python train.py --arch="unet" --model="spectrogram enhancement model" --train_examples=39062 --hop_length=160 --hidden_act="mish" --attention=false --upsampling="nearest_conv" --optimizer="adamw" --beta1=0.85 --eps=1e-08 --max_steps=8800 --lr_schedule="cosine" --final_lr_fraction=0.1 --warmup_steps=880
Rows from block 2 of a small spectrogram enhancement model, named by matrix and row number. Rows with one number belong to one channel. Each number is 128 + 32 x the weight over its row's rms, rounded and kept within 0 to 255. All counts start at 0. Numbers have three digits each. After the name is the row's rms in percent of the matrix's.
Before each channel's rows are labels from the 100 clips, of 14848, where the channel reaches its highest value: "lies over" is the class under the peak. Only what is clearly more common there than usual is listed. The data: songs of 200 made-up bird species, synthesised, often over outdoor noise. In brackets: how many of the 100.
# convs0: first 3x3 conv (model.enc.0.2.convs.0.weight, 48x48x3x3, each kernel summed), inputs 0-47
# convs1: second 3x3 conv (model.enc.0.2.convs.1.weight, 48x48x3x3, transposed, each kernel summed), outputs 0-47

lies over: arch (44)
convs0.17 078:092100162114132100135146133104144137139150090159065173097144102098109165062169136137074110081135105093112086159131154166098035114137146150097139
convs1.17 091:140121103127114163150132076149155121118109116159153138109193188134120128131124140140103110113095111185168137139042098127062088110157056128175161

lies over: no call (85)
convs0.19 064:092138139158156114139108092130122160129167054121096120127115162131093149161129148132092104064212152107103081132071150075113117182089099124098112
convs1.19 100:115169105135102163134154105147165134173099157135128135159203086164126165100171143143155109188131131082143175195166167092101083092131106106151141

lies over: harsh note (31)
convs0.47 065:147095170104118114165171088081078117111137060134036109167140094156085105098080110128111125177115125159140128119121151092180105138105123156125164
convs1.47 085:174104138138173162124104060088098155116091067165095098109183109118116134140124125143079118111112107097150109158098168069066128156140099118133190

lies over: steady whistle (27)
convs0.8 096:165122164128130094125196077084104109066109185114060191125153128160151129093106127156097107136204153151128135121103092101100131097119102143147137
convs1.8 076:115159131112094142090049131132140104135088078127146068171090127074112121132126101089152094108145103165154121130133176096087104147114096061062143

lies over: downsweep (36)
convs0.3 088:141156140175109118180107115133150132141108167144111132114143169134111161155043114104173132111170092036105109172176170111108149120147075155100133
convs1.3 087:075119133125142097100064134135162123118156105112112111149162138112187054148089121154097131219112176204114146107100099109118120124162162125143129

lies over: steady whistle (52)
convs0.14 088:170087127102157122068112094166155110104099142134177086134166107173128140103142151140108148142109105072090078035133112140162159117147163103143077
convs1.14 126:080142115120116106149147080091115182107143122124113182128102092088088119177154110113178134149180201172198133125130141121127114146119102145119204

lies over: click (28)
convs0.46 099:110115120100101151113148080089129059158150109080101123106113080078128181106111128121138136133173131056072132062105132131130061116152115119093166
convs1.46 083:072081133138155138116149128082104121122116137180078122083193133141094079124096123181124102200111119187165130159131094101187132124137145124140082

lies over: steady whistle (42)
convs0.18 081:150159151143098188158137122094086079137149155091158123086103123186160103099077157130120116115108172141132147100099073150049090104096073130128145
convs1.18 102:101151110080109146198112162099130104104022092134072113147148095100182071146148138152100112135156121090118076072117129116110135132115142124126137

lies over: warble (40); dip (27)
convs0.36 073:118154170103144195143146063121130170140120124105117124086121104111137116111192135165115129099146072154137127202108135189099077076120149087162149
convs1.36 068:092120150163104188134161165141197095173117148125096125166159149156159127123150126131140131194175099150195143103134114132072123105158076171104166

lies over: steady whistle (40); dip (26)
convs0.33 124:149128111140147165148124158120129173121082137157130143147188131125165124108105126136197116137117133188189141142079147161026122177121098142180145
convs1.33 086:164158165139103183169152075132099141130130170119143149167128161167116103141135157092132093120153154095139080172178142204125133135139113182120207

lies over: dip (44); downsweep (26)
convs0.11 132:157154164109119198114118222101169157112145095132127160177153135107075128125136102125133130117089136151182115133142121198189115102167146138146167
convs1.11 088:179129112177101096124153069074110157089068133167143110112140153110087139143103080134132100168127135154170130174127129163159119139128135178209171

lies over: no call (96)
convs0.35 070:132124216125190083183134145127160136114138113110123164154094155057141176147136103149121114091130117124092122144157175171076093154169125106110175
convs1.35 095:129146113154098164084093053132178156098125139132100144113200129175152141076147122146108085155126159108109125178122145128175070086097091136175113

lies over: no call (92)
convs0.31 114:103102119098142108148143119106113047124121091059128115109154102093056159064145130157078147090175135115093141097068116106124098088116113122093120
convs1.31 110:113146163185143189111170091157116150170157177178167124130093146131138150122094109156135142184119118097106127214163168158127141152166081155154130

lies over: no call (88)
convs0.12 069:161168147140125140145170151059112073173126126099122160141118110125156185121125106141170097082149125105132154104157146104202145174087195151134176
convs1.12 074:182129101146137117105141044124122173094079085134078095092123112157117126115116097131113119161131198115155120172100160073104138127156053127128164

lies over: no call (84)
convs0.45 083:128094145126108083124112104104193091194143142083116154133106132108087138084128133132184123083164100080023094109135124116167090145114125121121127
convs1.45 082:152136107160176123089144140084134132149074113184138131097171162124016120111081122162109117159148171104145165151085120086141119156161155122117105

lies over: no call (92)
convs0.28 097:105115088102146230134137147098153123125136101066109143124098095089077130149137096158107153152118141116135116106112103076057080080106141156122174
convs1.28 075:155110143136150081140099073129125065111134121059097121109134165145154094094122126066170124130113128160191162132154081090079142088159081155129089

lies over: arch (47)
convs0.15 099:115172085116141151077118145086104116110126130076074103142130170127109104102133138157103157105134117084063136072095111050076114095128093110072126
convs1.15 093:084100145118109138187113087108160141118152132109118115145153141168122041183138143119114143143082119188127102162126115081159155123136158155199196

lies over: downsweep (30)
convs0.29 063:167164126103124160183134135084108061170148145159069108127100130159169144163132135124158149149074091113094123151142093070163061159087160139123144
convs1.29 079:187186158129154095112148159128074136109100084155147121160133125159129116119116113161111124109134120191106111099096102133048128181205097128113179

lies over: downsweep (40)
convs0.26 176:090117109135124116099110094136062105158130133111079081089109110128174115096108156124096135103038020123110093112083119106125121155116120126110123
convs1.26 079:177115135146126117138160131178226128130116173145145138145154166141159107084126113119191086121167131145164112061169184141134106116130145135167076

lies over: harsh note (34); downsweep (29)
convs0.37 077:103168151077158167116164081183165155134107113137135064161131156109145085156198102137074136122111167143086106112119123143073106083098116087144150
convs1.37 072:089100188140153163185132155146146075169165171142131066129149165139180130109146148124169147134120116185143114102156150113073134124146091146132205

lies over: no call (97)
convs0.10 096:167103147136146171142173175142137109144166117139093036170108098172132124170195086116147161127155114113114138125134114199173139120143188134133146
convs1.10 078:123135079182127094120085113115076152114145062132133096099156155115088143107083082154191144149113162152179120110094121079114128093153085125191147

lies over: downsweep (78)
convs0.16 065:154161130098067137149149152130161143105114184132092118051135121156122142126163155080121134137115120054134093148196147165135105207139151121089116
convs1.16 092:211162109161128130079144099123111131080082108137152178100137159135130126092094103165104123122108154146138139086086068126041113158162082122127119

lies over: upsweep (28)
convs0.41 082:123138120170075081100103161104143104178167100118082157144150113129158111114120132135067152046114142112159143197074183144139080108140151129114147
convs1.41 110:183111089139103108190196096106115177116099111138088181093156119079094107167124106148140114165187139155186122127110108105132123124144110180159164

lies over: dip (35); steady whistle (34)
convs0.20 117:130142160191128103051158152180094160107147165139109053119170146156119114114138150127116156132117144116138128131143209172094173121180087110148138
convs1.20 061:110178112102113067113128128078139117070110104119114131142184177083133062185127144114156119068143170147198122104108120131099172128122108130167110

lies over: arch (35)
convs0.32 084:120122139106122189110134170143154102113148117134043077161117096133129096164164134132120118112138146173119111053083070100127118134099182128055119
convs1.32 101:134170132121133141117189039096103142118117115126109151131157188105126127144103124143140125151084122117139082104082199060064077136118109150152147

lies over: upsweep (33)
convs0.24 104:145102090107136121061114094155126152102120137150181179114111107121120119008141103109097104145158088123149070119062147140132144133118145089113140
convs1.24 130:086137137142139151218160103095052158098124146164126075102133132123074099193108152113104136098138082116137108125105092089099121132110083159149162

lies over: arch (81)
convs0.43 119:118123099085104202107105144118151106112138110093145161137097074117109138181176133137135122082145093141081176084100077143090064102103144103081096
convs1.43 103:127154142145147140147205094102145157123076124155092133110213156128104130155124148176088149166153158120154146120075146088117105151136099196185112

lies over: upsweep (31); steady whistle (27)
convs0.34 096:123148151134150149082159158165082088109154103119163098084177107173164157110091139128133148138157162090106125161158182168070194139145162145175154
convs1.34 082:092118075152115076175080099133068124095073136124150090126087133110166114163167117123110134108131089078194115156075165138126171123145078126142150